From a checkpoint of a small audio frame classifier.
Training: adamw at rate 0.0019, 16800 steps, batches of 128, held-out accuracy 93%.
Data: trained on short pieces for a synthesised band: melody, chords, bass and drums, 82.6 epochs.
Rows from block 3 of a small audio frame classifier, named by matrix and row number. Rows with one number belong to one neuron. Each number is 128 + 24 x the weight over its row's rms, rounded and kept within 0 to 255. All counts start at 0.
After each neuron's rows are labels from the 100 clips, of 14976, where the neuron reaches its largest size: "responds to" is what is common among them. Only what is clearly more common there than usual is listed. The data: short pieces for a synthesised band: melody, chords, bass and drums.
# gate: MLP gate (model.blocks.3.mlp.gate.weight, 1024x256), inputs 128-255
# fc1: MLP up (model.blocks.3.mlp.fc1.weight, 1024x256), inputs 128-255
# fc2: MLP down (model.blocks.3.mlp.fc2.weight, 256x1024, transposed), outputs 128-255

gate.202 [101 112  92 132  78 153 124 145 177 104 182 123 122 167 173 103 160 119 122 157 156 136 140 118 125 116 109 137 131 154 102  79 101 129 135 115 131 139 159 116 133 103 164 144 121 111 158 141 131 130 101 113 152 133 175 162  95 157 125 116 108  88 136 133 131  96 104 137  84 121 102 118  99 142 114 110 111 124 141 153 163  82 143 113 129 105 111 151 157 136 133 116 113 126 120 142 102 107 110 131 174 152 109 136 113 136 118 115 129  96 135 112  81  78 127  86 122 130 107 130 150 130 105 111 120 181 131 148]
fc1.202 [107 125 144 130 115 144  98 126 126 106 106 126 122  85 147 123 156 119 107 170 133 104 150 120 143 137 164 126 139 119 164 125 110 116 118 116 131 119  98 110 101 184 136 123 185 120  99 143  73 137 134 145 112 108  97 109 151  97 118 159 130  94 148 138 141 121 132 124 142 158 152 154 126 148 116 167 142 102 153 158  92 117 155 109 105 110 143 132 139 119 128 137 121 108 102 113 124 105 106 125 125 173 163 105  75 128 115 136 164 137 125 100 132 197 147 107 134 155 125 127 148 128 131  65 119 136 124 125]
fc2.202 [123  98 136 117 112 134 165 118 101 129 102 125 155 124 139 108 121 157  82 162 169 148 145 124 137 145 158 172  87 106 123  97 123 206 101  97 146 142 105 129 133  93 178 125 154 126 126 106 112 110 138 139  97 132 111 136 135 113  82  74  93 134  83  77 125 120 132 154 161 118  89 144 129 120 138  81 134 100 104 119 115 102 128  94 127 106 108 137 128  66 143 158 114 131 141 122 100 151  92 115 136 103  89 134  92  73 149 102 126 123 105 108 155 134 115 149 133 127 104 117 159 135 113 108 115 113 159 144]
responds to: key: C minor

gate.43 [ 93  86 117 159  97 139 120 136 139 116 155 126 123 108 195 123 174 121  61 175 116 138 158 121 136 152 155 129 113 196 159 119 138 151  82 131 121 105 152 127 124 141 113 134 136 140 148  88 101 131 120 127 127 146 116 134 144 151 135 111 127  87 129 110 125 107 141 117  95 135 120 127 127 153 133 124  98 137 130 113  88  92 143  82 143  95  95 133 163 118 129 149 119 105 102 132 105 118 144 115 156 164 158  78  90 126 141 104 117 160 176 125  96  92 137 132 139 130 124 133 161 119 149 120 101 145 136 140]
fc1.43 [122 149 119 100 148  99 126 130 111 150 109 125 134 132  60 139 114 122 202 101 121 126  96 128 125 136 114 164 136  76 101 127 128 103 181 116 125 131  97 122 132 120 144 143 106  94 136 154 152 106 140 105  92 125 146 103 118 134 105 145  98 152  94 125 149 133 121 123 119 148 128  97 123  93 115 115 137  96 131 119 149 146 127 181  98 143 158 102  98 118 125 115 137 149 186 138 137 105 105 138 120 125  99 138 161 126  95 132 148  96 108 131 135 167 134  94  89 138 117  82  90 137 113 145 163 123 142 135]
fc2.43 [ 98 115  97 110 121 135  64 149  74 129 147  91 116 112 136 138 109 139 115 132 117 154 131  70 144 134 131 138  98 115  76  81 147 130  78 140 119  97  81 102 148 124 128 142 164 119 153 137 114 100  70  89 124 105 119 135 111 123  95 111 121 126 118 137 139 134 163  81 115 168 126 147 141 125 110 103 118 113 151 146 116 103 139 121 131 122 129 114 158 166 165 143  98 105 148 117  82 114  97  90 112 119 124  99 136 150  89 160 198 124 149 118 141  54 102 127  77 131  78 143 132 159  80  98 116 111 115 140]
responds to: key: G major; key: E minor; vibraphone-like

gate.490 [113 153  69 103 133 147  94 145 103 116 136 141 150 119 177 116 138  97 144 138 121 164 163  99 149 115 115 114 129 129 121 116 145 139 100 118 115 155 111 147 135  97 175 134 141 148 205 130 105 126 114  88 131 149 108 156  85 114 140 135 120 130 110 121 131  90 114 118 142 103  86 153 141 141 120 105 118 130 138 136 143 123 132 118 110 134 104 101 127 133 137 136 105 145 148 140 103  69 122 122 184 127 116 119 134 186 102 143 148 161 144 147  85  90 123 104 126 105 120  99 132 143  66  84 120 101 115 126]
fc1.490 [145 145  86 144 115 107 146 143 176 139 146 138 110 115 158 123 152  92 180 113 143 140 123 114 120 125  91 116  92 112  96 154 126 148 148 114 132 121 171 184 109 146 121 172 116 113 164 120 179 146 140 114 141 148 107  96 149 150 131 135 119 141  97 130  99 119 101 108 130 101 113  59 100 115 119 130 140 133 145 152 173 161 177 140 122 135 136 109 120 162 110 116 149 132 207 162 168 149  84 124 173 107 148 144 155 122 138 152 138 100 127 125 119 118 142 112 161 121 149 145 132 126 157 112 151 120  80 136]
fc2.490 [112 132 127 115 130 126 155 123 178 115 104 100 149 125 124 109 135 115 126 110  62 108 131 125 131 151 200 142 107 144 125 141 163 122 101 124 142  99 109 146 124 166 133 123 118 133 110 106 102  98 112 121  85 108 126 138 154 144 124 136 127  93  98 156 117 105 178 112  88 145 157 151 146 138 131 110 122 183  77 111  85 122 113 157 115 146 157 138 115 155 125 133 105 129 135 120 116 108 141 120 103 116 150  78 119 146  96 114 121 173 156 140 130 110 124  96  91 136 131 125 104 111 120 141 105 121 125 105]
responds to: key: G major

gate.540 [143  82  74 116 150 165 123 138 160 144 127 152 148 144 124 155 114 115 169 127 119 119 157 113 119  99 109 106  87 121 147 115 123  82 109 150 144 145 116 150 150 110 149 107 114 109 150 126 137 118  78 136 133  94 118 171  83 139 143 154 121 126 146 148 150 112 125  86 134 131 132 147 100 135 116 137 107 136 104 143 144 123  80 140  99 124 112 117 126 154 143 119 128 152 151 128 133  88 153 113 133 102 140 123 135 172  82 113 135 149 153 131 104  90 121 123 113 131 185 123 109 154 104  65  98 107 121 130]
fc1.540 [116 125 130 158 121 124 149 163 171 146 109 154 108 110 133 147 145  92 135 110 122 157 129 109 147 127 130 124 114  98 117 209 161 144 120 158  79 131 141 129 103 173  97 145 106 114 152 135 112 142 160 146 207 153 130 123 124 116 159 130 159 150 109 138 122 137 131 115 132 111 140 147 106 196 122 168 132 150 103  84 119 173 124 133 172 122 112 102 129 149  93 116 129 103 131 165 175 179 162  97 137 102 144  97 132 127 153 155 163  84 136 152 112 173 133 159 147 112 173 125 141 154 153 124 124 108 136 130]
fc2.540 [101 167 139 124 151 120 117 139 114 140 138 117 124  98 120 134 151 145 131 152 107 133 113 103 141 145 137 152 171 130 188 123 149 131 106 104 105 176 112 107 135 114 111 150  92 113 143 128 134 128 150 149 117 125 168 144 149 156 122  87  90 109  95 102 151 123 107 123 118 129 113 135 154 104 109 117 128 114 138 141 133 141 163 108  77 119 150 164 112 130 127 168 128 132 138 135 115 111 107 125 149 174 158 140 158 117 136 122 146 128 146 132  88 171 191  96 123 169 129 109 125  66 136 118 103 123 120 132]
responds to: key: C major

gate.213 [ 92 110  51 125 126 100  78 146 116 148 133 140 155  89 155 142 145  90 108 167 145 146 151 133 109 124 133 129 128 150 122  99 139 146 168 114 129 114 117 132 145 107 179 105 132 124 197 116 126 115 121  82 124 124 155 126 104 139 130 145 108 100 141 104 122 104 139 117 102  89  84 100  91 110 114 102 100  95 161 110 123 122 148 114 116 146  98 106 121 112 135 123 108 141 141 153 109  75 137 108 168 169 106 117 110 163 129 131 178 126 128 143  69 119 119  74 141 144 114 126 126 120 106 131  99 174 112 111]
fc1.213 [128 121 111 137 125 136 141 130 125 104 149 120 190 136 124 125 126 114 103 161 132 123 140 154 115 118 121 101 129 129  95  87 125 113 179 133 137 125 119  90 121 135 178 120 102 117 161 121 118 122 117 140 107 115 187 190 117 127 108 149 145 134 194 112 175 131  92  97  68 127 116 162 142 146 122 108 135  55  96 151 156 114 116 135 124  92 124 139 140 106 164 148 141 121 105 120 106  87 142 170  95 140 109 134 115 147 124 118 110 132 135 104  99 142 124  98 118 133 117  52 133 137 128 138  84 187 189 124]
fc2.213 [138 151 123 111 144 122 162 111 145 122 113 140  96 174 115 158  99 144 111  99 116 122 130 166 132 111 101 122 186  63 117 148 129 129  87 101 101 132  97 103 126 109 117 165 123 105 109 147 100  99 140 148 130 111 129 100 113 119 116 104 139 130  84 127 116 182 101 167 153 129 120 187 125 153 103 128 124 180 113  88  87 137  79 120 102 123 156 125 118 131 102  98 134 130 124 140 137 166 164 101  91  94 134 143 138 121 126 136  71 137 121 143 161 178 120 176 107 130 151 117 107 155  91 112 121 116 123 109]
responds to: key: G major; key: G minor

gate.677 [107 144  73 115 121 144 131 140 107 115 156 124 142 137 164 112 159 113 133 170 146 135 139 122 127 126 127 140 149 133  97  75 130 151 138 114 125 157 139 107 141  79 153 117 142 131 159 133 119 134 123 101 106 140 134 163 113 131 136 140  96 100 159 130 145  94 101 131 109 106 112 132 138 100 134  94 129 117 137 139 175  87 138 141 115 135 118 103 151 108 156 160 136 142 123  97 108 104 117 142 148 155 121 133  94 151 113 119 144 140 113 113  73 114 130 134 125 152  82 105 120 141  94  85 132 129 138 132]
fc1.677 [160 127 171 141 130  97  91 109 116 117 138 120 107 136 117 137 113 146 135 112 132  68 106 151 137 116 125 158 119 130 117 109 129  69 116  76 126 127 130 160 104 134 108 151 186 130  68 165  84 134 120 143 145 104 135 137 133 133 117 141 148 113 132 145 154 145 133 157 142 129 130 101 141 107 139 153 166 112 114 169 130 127 146 156 129 130 157 162  98  94 119 110 114 137 115 124 139 173 108 137 102 144 179 108 153 106 127 149  91 131 136 119 164 158 100  79 115 125 106 136 126  58 171 153 161 120 140 123]
fc2.677 [ 90 122 144 150  99 117 143 147 104 125 132 146  94 111 119 108 166 131 145 140 102 169 108  80 120 166  89 156 134 159 118 144 125 151 124 123 112 171 148 101 131 145 119 119 109 131 124 114 153 153 151 115  97 147 150 128 173 123 150  67 102 112 141 122 146 103 148 143 158 116 107 117 101 183 128 136 122 113 116  79 126 129 155  51 165 102 126 109 129 100  83 193 136 128 146  96 118 110 154 111 162 167 117 104 127 101 152 114 132 132 131 101 110 152 170 132 145 103 105 105 150 106 158 144 150 167 151 160]
responds to: key: D# minor

gate.632 [123  91 106 158 120 158 106 162 131 130 161 158 126 166 144 133 129 102 100 164 162 120 150 149 134 127 127 117 112 181 162 112 109 141 122 146 147 139 164 123 128 141 126  79 137 130 144 134 125 139 105 136 133 109 168 160 102 150 141 113 125 109 168 129 156 118 136 147 126 123 134 177  61 151 112 134  73 118 131 154 168  87 112 107 125 107  64 147 195 151 138 141 126 123  85 114 124 132 147 157 148 151 132 121 125 105 126 119 101 149 125 110  84 107 178 137 126 123 119 140 143 111 145 123 145 172 138 164]
fc1.632 [ 90  82 146 152 140 160 133 131 132 139 136 107 116 113 168 120 158 131  79 145 134 125 144 119 153 154 134 114 128 157 164 121 117 138  67 149 161 162 144 108 113 143 127  92 150 171 101 130 139 151 121 162 138 122 132 162 132 112 152  99 127 157 153 119 151 115 141 112 144 125 116 172 114 151 106 129  93  87 151 166 109  89 155  87 118  90  84 146 148 141 129 183 100 106  90  88  84  96 157 167 160 150 126 111 127 117 121 136 151 144 113  96 107 120 154 148 135 130  87 158 180 111 151 149 122 139 139 155]
fc2.632 [138 153 128 109 129 146 159 148 173 140  85 153 161 140 117 179 141 149 140 134 120 127 102 168  95 113 133 144 166 121 158 155 118 129 156 138 128 141 117 163 132 162 106 145 101 100 148 171 166 121 137 105 153 125 132 110 109 155 124 108 158 153 128 130 106 161 107 189 125 162 187 141 121 149 134 157 140 136 151 120 146 146  88 141 147 171 133 119 139 137 115 127 112 144 133 123 143 167 118 125 107 118 103 141 133 155 115 123  87 142 114 154 127 176 153 114 120 148 140  85 111 147 156 144 152 187 118 108]
responds to: key: E major; key: E minor

gate.657 [113  88  92 152 112 128  64 128 103 126 133 127 173 160 148 143 137 124 111 176 142 132 120 153 112 123 121 131  86 172 115 110 162 128 142 140 142  78 148 144 138 127 144 114 122 113 185 133 134 137  94 113 124 125 142 122 113 125 121 149 133 110 113 102 155 113 128 130 105 128 103 106 113 125 124 117 112 146 129 164 136 118 111 140 108 128  92 140 174 138 179 101 133 132 144 136 111 118 132 141 219 162 131 132 118 140  87 117 137 129 119 122  72 106 148 107 121 128 120 145 137 135 101 105 144 169 136 138]
fc1.657 [122 109 128 123 123 149  80 102 101 126 121 133 181 114 138 147 113 132 114 121 119 155 120 151 140 134 142 120 167 128 111 150 195 137 147 115 118 101 124 107 124 110 176 142 148 139  98 121 164 138 121  89 179 142  89  29 138 100 143 139 136 126 136 125 103 133 130 134 148 121  92 113 135 163 182 130 166 148  99 127 125 155 120 125 163 155 141 124  55 110 113 128 141 144 127 126 147 141 127 101 129 135 101 117  90 170 120 138 140 131 119 131 116 163  78 127 135  72 158 146 136 125 140 128  92 123 129 133]
fc2.657 [123 128 131 110 136 111  97 119 111 133 144 141 122 127 125 113 135 146 154 133 183 126 152 133 114 130  51 127 172  89 147 110 121  79 158 121 110 150 131 115 133  75 153  99 147 108 128 147 207 139 140 109 136 109 195 103 106 124 152 102 110 115 133  87 205 131  99 143 143  92 109 151 128 100 128 130 147 106 115 116 141 112 110 113 128 134 124 131 147 109 124 137 160 148 150 125 127 140 149 115 124 155 114 119 140 137 150 120 164 155 107 111 110 181 112 168 147 137 109 134 118 138 132 125  84 116 169 139]
responds to: key: G major

gate.183 [116 105 105 110 126 190 131 130 114 135 109 127 114 155 127 117 120 114 140  94 113 124 114  75 109 116 123 148 102 140 124 134  99  91 111 136 131 109 105 103 150  85  95  87 133 119 151 150 131 129 112 171 160 119 118 165  64 108 145 100 131 140 129 163 135 125 152 150 152 133 144 135 101  93 128 123  87 162 146 122 147 118  61 120  77 123 105 104 145 125 112 109 139 140 153 122 111  81 150 118 100 113 139 150 159 106  68 147 141 128  91 136 126  82 118 115  91 105 136 155 123 164  87  84 143 101 138 120]
fc1.183 [142 132 125 155 103 106  94 132 140 120 161 108  89 149 175 125 132 105 115 149 149 143 140 159 160 120  90 120 151 139 116 138 175 107 127 130 101  78 142  87 100 105 119 122 130 138 168 107 135 133 113 112 129 121 110 118 142 124 164 166 126 110 167 129 131 103 145 102  87 120 126 159 129 165  84 135 138 128 130 120 148 120 124 118 158 138 119 136 132 162 128 107 157  96 112  98 161 163 129 139 158 154 145  93  68 173 147 138 139 133 168 129 119 125 135 151 140 146 150 136 124 129 129 109 121 178  93 140]
fc2.183 [108 154 144 132 140 137 102 142  98 161 127 155 126 135  98 140 107 146 128 139 140 139  73 142 106 153 107 172 144 155 134 116 155 128 125  78 126 146 125 137 138 137 105 170 103 121 119 166 164 121 141 130 110 147 140 126 137 128 118 136 124 119  92  90 137 144 124 169 157 166 109  70 128 113 133 133 128 160 136 118  88 140 160 131  93 151 142 117 120 120 144 127 154 135 157 143 134 153  57 145 150 125 103 161 137  95 147 100 132 122  63  84  95 142 145 135 144 106 116 135 143  99 118 173 170 125 103 131]
responds to: key: C major

gate.709 [153 141  85 166 155 103 154 135 150 163 120 132 114 159 147 128 162  55 139 125 131 129 146 144 126 103  83 132  83 128 157 149 114 165 138 134 113  98 176 132  99 149 130  84 127 114 183  76 131 120 171 115 137 139 141 140 144 147 131 133 124 127 106  71 133 140  92  97  84  84 144 108 106 141  77 115 112 166 120  66 110 149 143 130 102 109 115 118 161 118 140 144 129 161 179 128 159 151 154 122 202 143 147 110 153 106 148 104 138 143 149 143  91 152 137 120 140 148 143 117 130 116 158 123 143 156  94 128]
fc1.709 [122 120 142 155 100 108 119 125 143 123 130 126 139 158 145 131 118 125 109 135 142 145 152 167 134 131 168  96 118 136 112 135 119 143 158 147 173 106 143  70 125 124 152 119 117 133 153 130 155 131 113 104 136 140 173 114 137 114 125 111 123 161 166  89 129 162 119 101  83 154 111 140 147 141 113 101 111 124  97 107 146 127  89 171 135 129 113 148 209 143 139 167 165 121 128 132 116 141 169 148 123 143 113 120 139 122 145 121 127  98 140 142 137 141 150 149 118 147 136 138 169 180 128 119 164 196 113 147]
fc2.709 [151  93  92 133 143 101 189 152 159 131 141 104 110 137 131 165 130 155 127 104 108 116 121  96 114 150  84 169 117 124  88 107  92 129  96 106 152 145 144 142 159 150 100  76 169 122 117  85  78 110 125 128  90 116 110 152 183 172 153 111 101 142 118 128 125 131 133 140 107 134 152 200 139 129 111 126 136 158  90 159 102 134 114 156 102 138 119 139 121 165 141 160 148 156 114  74 118 140 144 159 128  76 130 102 117 108 125  64 138 163 159 127 133 128 117 151  96 171 135  92 120  93 132 130 161 164 127 112]
responds to: key: G major; key: G minor

gate.473 [ 94 112  65 130 124 141 141 145 116 128 154 137 159 138 147 128 170 119 131 161 137 126 127 140 115 133 120 147 139 132 128  93 148 138 135 112 135 153 138 135 124 108 145 139 122 105 154 119 147 120 123  83 125 118 145 128  94 127 121 177 122 125 113 108 145 113 120 108  92 138 128 132 119 113 134 102 115 115 150 149 131 122 127 146 109 116 123 113 140 107 160 146 112 141 129 137 114 117 101 138 179 139  96 108  85 121 116  98 136 139  83 115  26 150 122 113 118 109 107 118 152 148  95  99 111 121 151 150]
fc1.473 [111 101 112 140 125 150 139 132 120 107 161 123 137 111 126 137 155 132 120 155 169 170 120 126 135 119 119 108 176  76  96  96 148 131 109 110  96 103 116 146 147 117 152 157 127  83 165 181 129 128  96  83 131 124  80 185 111 127  99 142 137 120 171 138 151 127 102  83 116 128 126 128 178  96 104 125 136  93 143 168 125 113 144 139 123 137 128 122 142 122 169 108 104 106 111 126 122 133  89 104  87 138 144 117  62 130 114 143 164 151 113 122  80 100 125 156 125 132 126 122 150 127 104  68 130 108 136 161]
fc2.473 [147 114 163 165 137  92 169 139 150 113 139 147  98 121 107 138 106 154 102 145 177 108 133 132 136 141 114 136 146 107 163 137 106 176 110 117 121 145 143 144 129  85 121 162 124  94 115 128 203 154 106 139 113 124 155 102 151 140 142 109 132  81 148 113 156 114 118 134 142 112 103 185  85 135 189 148 140 120 140 128 120 125 166  77 127 137 132 139 113 129 107 130 134 111  99 132 164  99 169 128 122 135 155  81 103 110 147 101 138 132 135 130 123 177 171 150 161 154 104 131 100 108 169 139 120 153 132 127]
responds to: key: E major; key: E minor

gate.111 [105  84  86 158 118 149 145 155 141 133 178 143 108 151 131 145 132  92  74 184 159 121 123 148 125 115 131 115 141 148 110  92 112 141 151  99 147 155 138  94 128  98 132  81 122 110 137 151 118 126  87 154 117 116 143 170 120 134 118 114 120  97 163 131 155 104 141 144 114 126 127 189  90 173 124 143 105  92 153 142 174 113 115  61 133  99  82 109 124 104 109 141  93 134 130 108 121  90 141 146 147 155 132 120 111 130 123 127 112 138  93  99  73 100 157 120 121 137 105 123 133 131 102 127 133 141 129 129]
fc1.111 [ 69 129 103 108  97 121 133 144 135 111 145 129  90 107 150 104 140 109 101 149 104 172 111 100 126 135 120 111 181 141  56 112 119 135 132 127 121  94 146 129 137 101 120 130 110 131 176 123 123 125  91 102  93 147 128 124 109 132 114 155 103 107 110 156  97  78 148 130  99  83  75 139 124 148 157 101 100 117 137 144 154  97 156  69 136 133 107  77 128 147 108 107 151 117  83 127  95  64 138 106 130 108 129 155 101 123 102 114 117 123 151 129 112 139 106 117 103 171 102 112 112 135 109 159 143 133  78 103]
fc2.111 [121  92 108 139 103 156  92 120 103 108 135 131 152  75 137  89 145 136 130 149 116 102 102  83 122 150  78 128 133 154 132  93 113 101 128 121 139 128 128 126 142 135 170 120 106 161  97  95  77 162  90 156 104 102 109 129 113 141 139 107 121 119 123 138 179 106 111 121 119 151 143 143 101 114 110 113 126 105 162 177 108  92 176  95  91 104 118 146 112 135 160 125 127 134 171 106  72  92  53 150 145 108 107 117  93 115 116  99 152 124 152 107  89 110 124  99 132 111 122  97 131  96 117 142  94 127 137 186]
responds to: key: E major; key: E minor

gate.383 [111  98 106 153 108 112 105 122 126 123 147 142 107 150 147 111 138  78 157 144 158  90 155 118 126 130 123 125  98 143 114 126  73 100 163 116 156 100 162 119 113  75 127 117 119 119 159 141 133 146  89 143 127 108 133 118 127 159 138 144 119 123 148 110 129 141 125 159 104 122 104 100 106 144 102 147 108 156 116 143 130 118 134 153 114 102  93 106 145 121 130 115 179 126 146 142 142  94 129 173 173 118 134 135 152 117 146 100 115 160 135  98  93 137 108 103 161 168 123  80 179 133 118 131 153 149  98 160]
fc1.383 [152 167 112 133 144  94 106 124 156 111 172 149 138 158 140 145 136 111 142 117 118 116 131 153 112 101 117 104 119 123  81 125 136 111 157  93 123 145 136 137 126 105 129 166 109 114 127 131 152 126 112 115 146 142 153  66 117 151 142 123 171 106 118 122  94 133  90 152 135 148 118 120 154 177 137 120 155 137 135 118 139 162 112 138 112 117 143 158 120 134 124 112 119 140 176 157 141 144 109 123 141 118 117 122 127 166 139 165 130 134 168 146 133 123 106  91 143 120 140 110 131 138 107 104  91 175 149  78]
fc2.383 [161 111 156 160 124 163 137  89 115 123 101  93 122 129 125 119 102 140 104 130 156 110 143 131 185 109 149  99 103 155 154 104  97 135 109 128 149 117 116  80 116 147 116  92 155 159  83 142 114 156 112 156 134 149 133 153 114  80 130  92 119 126 144 136 159 113 161  95 166 122 163 121 150  81 120 163 130 111 149 143 145 103 136 112  88 113 125 173 146 143 125 115 124 139  87  96 116 121 127 177 106 139 148 165 108  92 122 164 112 171  93 125 125 110 181 148 148 108 118 160 140 129 149 123 175 165 123 172]
responds to: key: G major

gate.765 [116  88 114 161 112 139 110 140  97 141 172 130 165 118 147 112 147  88  92 163 164 116 151 157 120 131 120 134 123 167 129 113  95 132 122 122 189 173 134 114 126 138 147  80 150 141 131 141 126 142 114 142 113 124 134 152 130 120 137 138 128 131 174 121 148 132 132 164 146 124 114 125  97 125  86 131 101  93 158 127 133 100 158  86 123 115  92 139 132 105 123 182 136 140 139 117 111  97 114 172 144 177 145 121 145 118 137 130 130 137 118  59  94 128 159  93 150 126  82 111 170 120 116 143  98 159 123 128]
fc1.765 [136 102 123 141 120 169 125 118 111  94 183 103 145 125 159 118 142 100 104 171 167 110 165 166 138 120 127 127 116 153 118 114  56 137 104 102 160 127 126 125 116 149 134 108 175 157 141 146 114 138 117 152 130  91 132 122 132 167 135 115 140 115 172 143 143 141 142 194 125 143 116 119 145  98 104 128 114  62 167 116 125 101 144 103 181 108 105 163 142  81 122 162 121 118 117 118  99 116 116 152 127 159 175 145 129  95 151 140 100 161 121 113 122 138 173 117 115 145 102 112 143 123 120 134 111 157 136 116]
fc2.765 [118 162 136 100 135 167 132 111 122 106 104 162 128 134 114 178 115 141 146 121 130 144 116 130  94 120 166 131 136 125 152 164 128 137 136 129 105 126  92 174 138 126 147 182  97  96 170 164 168 126 171 147 145 139 151 130 101 146 111 132 159 158 121  96 133 162 111 190 139 169 117  90 170 181 123 123 112 123  92  99 124 133 139 138 176 125 136 132 115  99 103 124 114 141 185 164 141 155 125 101 141 177 123 163 136 193 121 111 137 126 116 143 137 155 163  84 118 125 175 116 132 117 151 113 151 163 163 100]
responds to: key: E major; key: E minor

gate.411 [121 108 132 160  87 128 137 125 136  96 156 137 119 154 137 106 154 158 102 185 167 136  99 108 125 137 131 139 136 164 120  76 121 151  82  87  99 128 163 135 135 102 122 143 123 132 123  98 129 146 135 108 102 132 142 101  95 130 133 141 110  60 146 119 133  71 109 149 101 102 103 101  88 111 113  95 137 125 118 162 155  57 138  97 116 119 113 150 150 131 132 115 159 101 121 133  95 150 131 147 150 143 150 122  52 127 140 118 116  90 145 125 102 135 131 107 146 101  98  69 148  98 142 153 127 166 124 135]
fc1.411 [113 155 107 114 152 106 151 136 137 170 139 107 166 127 161 141 164 103 126  70 112 133 118 149 136 143 120 157 127  61 118 191 133 147 119 138 145 104 123 121 110 117 107 119 120 104 154  97 133 116 153 101 165 122 132 182 170 144 127 152 113 153 150 126  80 149 143 101 115 137 173 176 125 146  67 104 131 116 126 117 117 184 111 144 168 144 151 117 116 152 126 148 110 133 103 124 152 153 144 101 150 113 130 145  86 177 125 122 144 134 131 111 125 125 130 148 130 152 153 148 140 167 108  89 112 153 157  85]
fc2.411 [125 104 146 126  97 129 115 123 168 114 159 125 142  91 137 110 144 163 162 138 154 141 115 120 143 116 133 132  95 116 120 103 156 125  96 115 112 151 170 159 139 116 165 141 124 161 109 115  86 146 123 144 116 152 117  97 116 127 143 124 101  87 104 137 121 105 108 187 122  86  87  86 129 115 163 123 144 135 160 157 148 110 161 124 130 131  93 187  93 142  95  98 144  99 122 115 111 138 100 127 128 121 131  93 104 123 162 135 149 124 190 158 128 111  87 143 147 121  98 118 132 134 121 130  88  94 153 153]
responds to: key: D# minor; plucked string-like

gate.206 [105 141 109 124 115 114 138 118 120 122 165 130 155 117 122 102 163 129 126 172 145 120 113 140 119 119 127 125 151 187 107  68 141 185 153  99 131 153 140 134 131 112 101 121 114 114 143 112 117 141 135 140 108 119 143 139 103 121 112 145 112  84 146 118 121  97 104 107 101 119 109 126  81 135 130  80 140 100 156 175 150 102 163  94 116 114 137 129 109 129 154 134 100 142 125 109 122 107  90 130 174 145  93 124 138 148 134  91 146 115 114 134  79 127 123 125 153 146 107 128 123 154 116 140 100  99 154 120]
fc1.206 [113  81 115 128 115 148 138 129 160 134  83 123 142 147 114 150 117 125  96 121 123 163 129 132 128 126 110 148 108 106 161 150 137  68 116 132 148 129  87 146 140 143 153 111 120 154 139 125 168 126 126  94 108 137 183 129 120 120 124 138  96 166 125  87 178 152 149 105 148 142 140 150 173  78  94 150 106 143 102 121 170 140  95 165 100 144  85  93 182 115 127 128 156 121 170 113 119 123 167 126 116 181 131 133  97  99 106 145 153 111 119  85  95 148 133 176 112 134 123 107 124 145 131 125 125 146  97 141]
fc2.206 [110 156 147 128 156 141 157 150 116 118 130 166 164 166  84 142 131 139 130 134 146 106 130 144  90 149  94 114 164 154 148 132  76 114 115  73  82 134 150 130 125 126 117 177  84 107 124 167 131 120 133  73 136 135 174 162  95 135 117 132 160 103 139 141 141 123  85 136 110 128 102 100  94 140 137 139 122 153 114 127 121 141 133 117 109 142 142 126 162 164 176 129 184 146  93 146 151 137 124 134 109 172 126 138 138 147 108  99 122 117 110 150 106 140 136 162 116 114 141 126  96 135 140  87 104 137 169 122]
responds to: key: C minor

gate.208 [ 82  93  79 120  89 123 114 155 151 129 159 142 127 131 163 121 159 123  81 153 108 145 110 100 116 144 136 126 111 149 138 115 131 140 121 170 144 116 156 150 160  94 122 133  77 104 163 111 105 131 110 121 117 114 129 161 102 114 124 118 106 119 126 137 115 116 155  99  92 110 119 138  80 140 146 128 101  98 157 170 150  92 112 123 114 141  95  97 161 153 130 103 124 125 124 153 102 100 152 111 132 104 142  98 133 108 107  98 119 105 136 137  80  96 111 139 124 143 130 162 135 152 127 126 109 102 106 168]
fc1.208 [ 93 170 129 139  87 100 157 149 107 134 140 112 116  90 147 108 154 101 176 112 151 122 154 132 137 143 135 140 137 111 120 121 154 131 154 128 130 104 153 132 113 166 116 122 157 143 135 138 122 120 144 110 135 167  66 132 112 117 135 155 135 141 136 135 146 128 152 160  97 136 145 139 149 163 134 110 125 139 140 155  75 144 180 174 154 119 108 106  55 132 136 109 138 115 137 104 142 152  68 147 136 120  97 161 137 156 144 139 152 167 110 128 127 126  95  88 119 115 112 101 154  82 110 151 145 131 199 145]
fc2.208 [137 149 140 124 114  95 127 119  87 124 112 136 137 100  76 127 120 167 148 138 138 115 115 131 105 145 101 128 153  98  93  98 159 163 113 114 119 106 136 167 141 149 126 133 100 144  95 120 158 104 131  85  98 112 100  71 104 136 114 135 131 108 114 115 149 117 110 162 132 126 153 130 116 103 160 134 144 139 130 141 105 116 159  92 110 160 142 142 109 126 118 105 120 112 105  90 123 159  86 147  92  75  92 115  67 121 154 108 130 172 121 148 125 151 121 122 124 141 108 134 110 103 147 197 130 132 120 136]
responds to: key: C major